A small image super-resolution model, trained from scratch: depths [18], 14.8 epochs.
Rows from block 2 of a small image super-resolution model, named by matrix and row number. Rows with one number belong to one channel. Each number is 500 + 40 x the weight over its row's rms, rounded and kept within 0 to 999. All counts start at 0. Numbers have three digits each. After the name is the row's rms in percent of the matrix's.
After each channel's rows are labels from the 100 images, of 14976, where the channel reaches its highest value: "responds to" is what is common among them. Only what is clearly more common there than usual is listed. The data: simulated grey scan slices of phantoms with and without marks.
# convs0: first 3x3 conv (model.blocks.2.convs.0.weight, 64x64x3x3, each kernel summed), inputs 0-63
# convs1: second 3x3 conv (model.blocks.2.convs.1.weight, 64x64x3x3, transposed, each kernel summed), outputs 0-63

convs0.9 085:517455600538498463555462515490487452528557481522540509497452497473542495468489532441500519508507522561416585540510493422487552530528388526507538534492531478509528557449464510514563528484483475
convs1.9 079:519463416513497512433539465532521460508448546486519501507515511530446501477540488566472478563469477464521382516516457503531439498466562491410515486539473519510535427496511454511411507467474550
responds to: head

convs0.56 087:511590482496527483503506448410451511504493452492491498474607438445515525480483486529452540463536453491464436507470461539439501491475492576486412468521452490504531475502502507431496568471556505
convs1.56 098:547490463484469473440464547509564553520543625503507460519466537503566527536509511473505480495563510469483565541489486431571504478537530434537522501460542532551476547515466556521549479546513453
responds to: chest

convs0.35 090:450564498471453440432513524462439526463452480478461551437552465444460467488489564539500490511477509455469414513511545567500508487559536541517413454496516530479423482521502554472479470540492495
convs1.35 083:545531522453460539543478492534580500545593548507460441613483511507478485538482553419489457486541498520503582555508566493486495526492468486543436477480496470512512579502466456502481540516511492
responds to: chest; noisy

convs0.50 098:501488511483477458487455495447482548484522464476539509490533560435566451488462503446442479465481532521444549440484503539576485520428518470552556543469404434478475491438586501521500487505466506
convs1.50 086:479484417480500499489485476512489418510463517507469495570455433516446521533493493522550576572527513472522429532512468461488453509476479575445397513545532492550526510534432469539541508546521532
responds to: head

convs0.5 109:479521456501521455446515479449457557553530425526476430484529519457516498494472512496459402512536556467443487494479512547575509474524501454543446523468546571544517496513474454465429452535541559
convs1.5 105:545497512504488464537519498516630541438484415454520530574509519461488554482474530512542526482454430475516511522542528475431507559546505475530542447518462451490452476463520555516526491478429464
responds to: chest

convs0.25 093:488459472391561528494499550486480518488449481558509434504612459489464558520457529486506512483521522540446452496450454476549493496429489506408449527438503556502470508469500508474485464480548486
convs1.25 105:444497489421451458523483524453520513525515491500528567490452528485537459516576531514394484543516541480467519501478558478441475515503554490618507437498485478486517528476496502432580533544469490
responds to: head

convs0.14 085:499502449433489477504472523481579524537528504449583453557482499526463536482514454511460482465506516480513467490416405519521466515524546523556518397478472527489500492497558438428498502421479524
convs1.14 073:470528512565525531457493496488419491464446552556433564510494474485504429545491494493569559513537555549542545535558491451481533466498503502540507594504555484532523494511440565539485542559500510
responds to: head

convs0.33 098:514499477531537486525449492525540512451451497550511426439508478557470519587450524540431525503494466535426461446474482472476528502475469532481394479486500493480482390486488536482505432568504504
convs1.33 091:418516538476460461531516534459439476455573625525543553495490589493497520453484487462519482539562570495546465432515512538495484511523528493509538487559526491489464546509529552515517547450512490
responds to: limb

convs0.58 133:535464534408506500410499480464448531516532536582494505536525475479433441461510531463458451452458433457558482488491515473454476444498477503400424511497470513505492449519467493551490472515467467
convs1.58 134:452544529492499532451484540428440515537523471492537472503491509465533551569518537510444523437535492509537558457424523481517468480500498562576471502452553544565521579498491520469537508557532581
responds to: low contrast

convs0.28 094:413486549483536451513490521454397516497542468530428455466612541434455497491506515512508546522551463532452465474459500520494485492483416497487429484438526461461475467501503508466509524511530457
convs1.28 144:577557486417447557488468520465480500467561539526532474464479455467470521523527482432411448498510455494504524476513532439434482475530518504488548483532454514545510481553486508497563557482421427
responds to: limb

convs0.1 114:464543507467484476469489519508564457478492538566466492486533571495488478576412577514523493526457449550541452524458390505447473469534471452575452502475493501453448479495536490512499538533465522
convs1.1 097:494463509529518528532467559503430478541470577444509469521554414489493464438516469500494566505595546483505576462545484496554489518464536489505559462552550534534514543448485542551533541494543497
responds to: limb

convs0.26 090:492519501504512485501547511468465495502458490543480442489562490514587508418471521497447507507402500496489406508514531480525500476446489572452478485536430445438482556547448576534498572476502506
convs1.26 081:462412478451502494491439535553557470516535609453622499501468441524455537533483537533421503524538532478494556462479536502506482520509526491544575506498530505566500513461506457479507483521495521
responds to: chest; several spots

convs0.19 090:497491456507507477483545459525490484475425490533488440511511458507411482603500556460487455464513591478501477470561500427507452470437460508439421448475502490481467483441538486514531450494523542
convs1.19 089:478506556494446497483432504470504520475582444438485499452504578487582490468494477480478546538493437551535496470482514586418572480558545556568500486491488538483495500559505458460485483527483468
responds to: chest

convs0.40 134:512490517479531501518496530481484528474515575539499507476497456512493390453511526489478495495476511492557447484481355472543476500469430527535504497459408457450528545488508531495498538575426529
convs1.40 133:515576475540429467494505454507527461411442426513483511510513537498496535547490522503515537509543564543440384521545500547458513506488498432496448495520471509572491513527509475484473472436560548
responds to: head

convs0.2 097:521477475491491471473501578497425498494493516508547485453513539521477461495492457447467482451500436503456484537517452503509464580474540455604420505549543458501489423505436442430491547548468499
convs1.2 097:478504499510532511516491488594565513540492611456528498500545425485462470488536441505486492580503541519542557424522573448491485441545462531462525465492495478463454481511510480523528429481479440
responds to: chest

convs0.22 128:419452513526508466534463496479495459523515502475507493471544514514493440481455510520429469480439561540499525490472459478550464519499457467625480434438573474488430500446488520479506495494489600
convs1.22 149:529536493454519478508474524455513555462473421506505474519425474514536584541458457448447553439434416517520486496443539498466492476440491523459538447463442498490478508519448473494403494515493470
responds to: head

convs0.32 085:523459540450521478531493439452495611580464474479545506517575434506509540498492449530496441504484513420460486500472480519494442501558475547562547506461463440474477505480438514513509451457452472
convs1.32 092:463443491509498473485513534488575383479558555513449530504481549510475424465477559461547554522520541536516502479504497542536488490429564494532541519555531534530570450471569521501553526511494531
responds to: chest

convs0.48 086:473581542463485504457553499488480514418488527478478526563563500580436496532506556479509524508514540526500491492537484537490370530558497524463573503469531509447506562436473547547523514521487503
convs1.48 073:571420439520512550490455489480464429550494464509595492492490521411536484449501478523467470488478524450492519498492544469546571458470447514475455458492447523519507448545531457447427459489479521
responds to: chest

convs0.3 091:507520473501569521404512504505471567470457486531469541505513512519461441510497566456461559414468481509518439470522502592457483436510445490518466466459480498450503516549501478508500491472522617
convs1.3 100:459520559508471536600508494451531460493550611494520422512508487423508538503506491539496520578550474508545564558496497475480564553510496536587491479483499480513497550522446521557520534515503493
responds to: chest

convs0.21 089:511506478491444550476494551474464429475468521569458463556483528491491520510484565392504502476454547502496497496479502454502420497498397504418552441576478529540481504461497532483503538466483550
convs1.21 081:493462508580501469522464489561468508526505437493562543440542481487491516561538505576420524485512502491508507546490500546454558529436520491611540557439528555459535515502496452526434504523525483
responds to: chest

convs0.57 066:563524519456542511544482498488504452502453439535491508479475464459537479467448497476470453476436480517529453488467461510477485431437541463471418515416527481562498539518496451499431555537604485
convs1.57 074:474478470568521517414509524491524568507464465502526524505561490528561520532494512456465547459515448513478506471502527435478554525558515408536608519529494596430503494509480524502520532483439486
responds to: chest; several spots

convs0.0 084:517507522388507447475462470484575588560450512520485490536526471502471451542469488482550539450469450515520467520488561507530437539504423487525458540544423489504496444422470488507533514481527510
convs1.0 074:466541494560488536554499513539420465462559502497487475507523553474532509525514505499437511560530567476505577467561533467472557449514534537496453470448499462498475589570543506492530524567507424
responds to: chest

convs0.18 080:493516468507568529420491533500435557515478456515529523543478488489441510483523489492532508482467464527485434553542486466510389551505545475590462551509468468479450483506400498445505513478439535
convs1.18 083:501509529566438412559447508565520461473523580498540507477557500540469508503496516527487557539514511496479572471422483487521546453497519568501545471453534476520478529508574566557568536499520495
responds to: chest

convs0.41 113:555442452443511501499501514461441579534518522546454453549504487544489475467419545447471462557465435506473399411490527449509463513474496521581484527534484519468511534507448528477497510516515492
convs1.41 105:493425552515444490510476491486589514472479465449474470550552487563469483476518487438502559525496415457517458497524511453588493526536510452520540509444484525503437492522562524485515490418468578
responds to: chest

convs0.17 105:457500498488465458519432453472499487535482539476503457479550469425457438495500437504476512458363505532465424444531497546543471516509486503604478526519527461495426513517473475468524464505519526
convs1.17 096:545456512471503542533594481506469525588523577498528522517495530590551474460526549488502477578514573485549549544553588483531485502511514530470492443497511501460505520481493532527487582510528453
responds to: limb

convs0.52 120:452494525460487425467514544540501478518486537518492466519486456444467440488556542408493503482414485545481387476507485482526486488430420532539441427467493456459489533460491522510519527506482455
convs1.52 086:487516462497507568496459446479483444474562471559491524484448489559617441533479542582529476496511555474451516507471496508547507497520499520528516502439528509512501528454475502438445441540604496
responds to: limb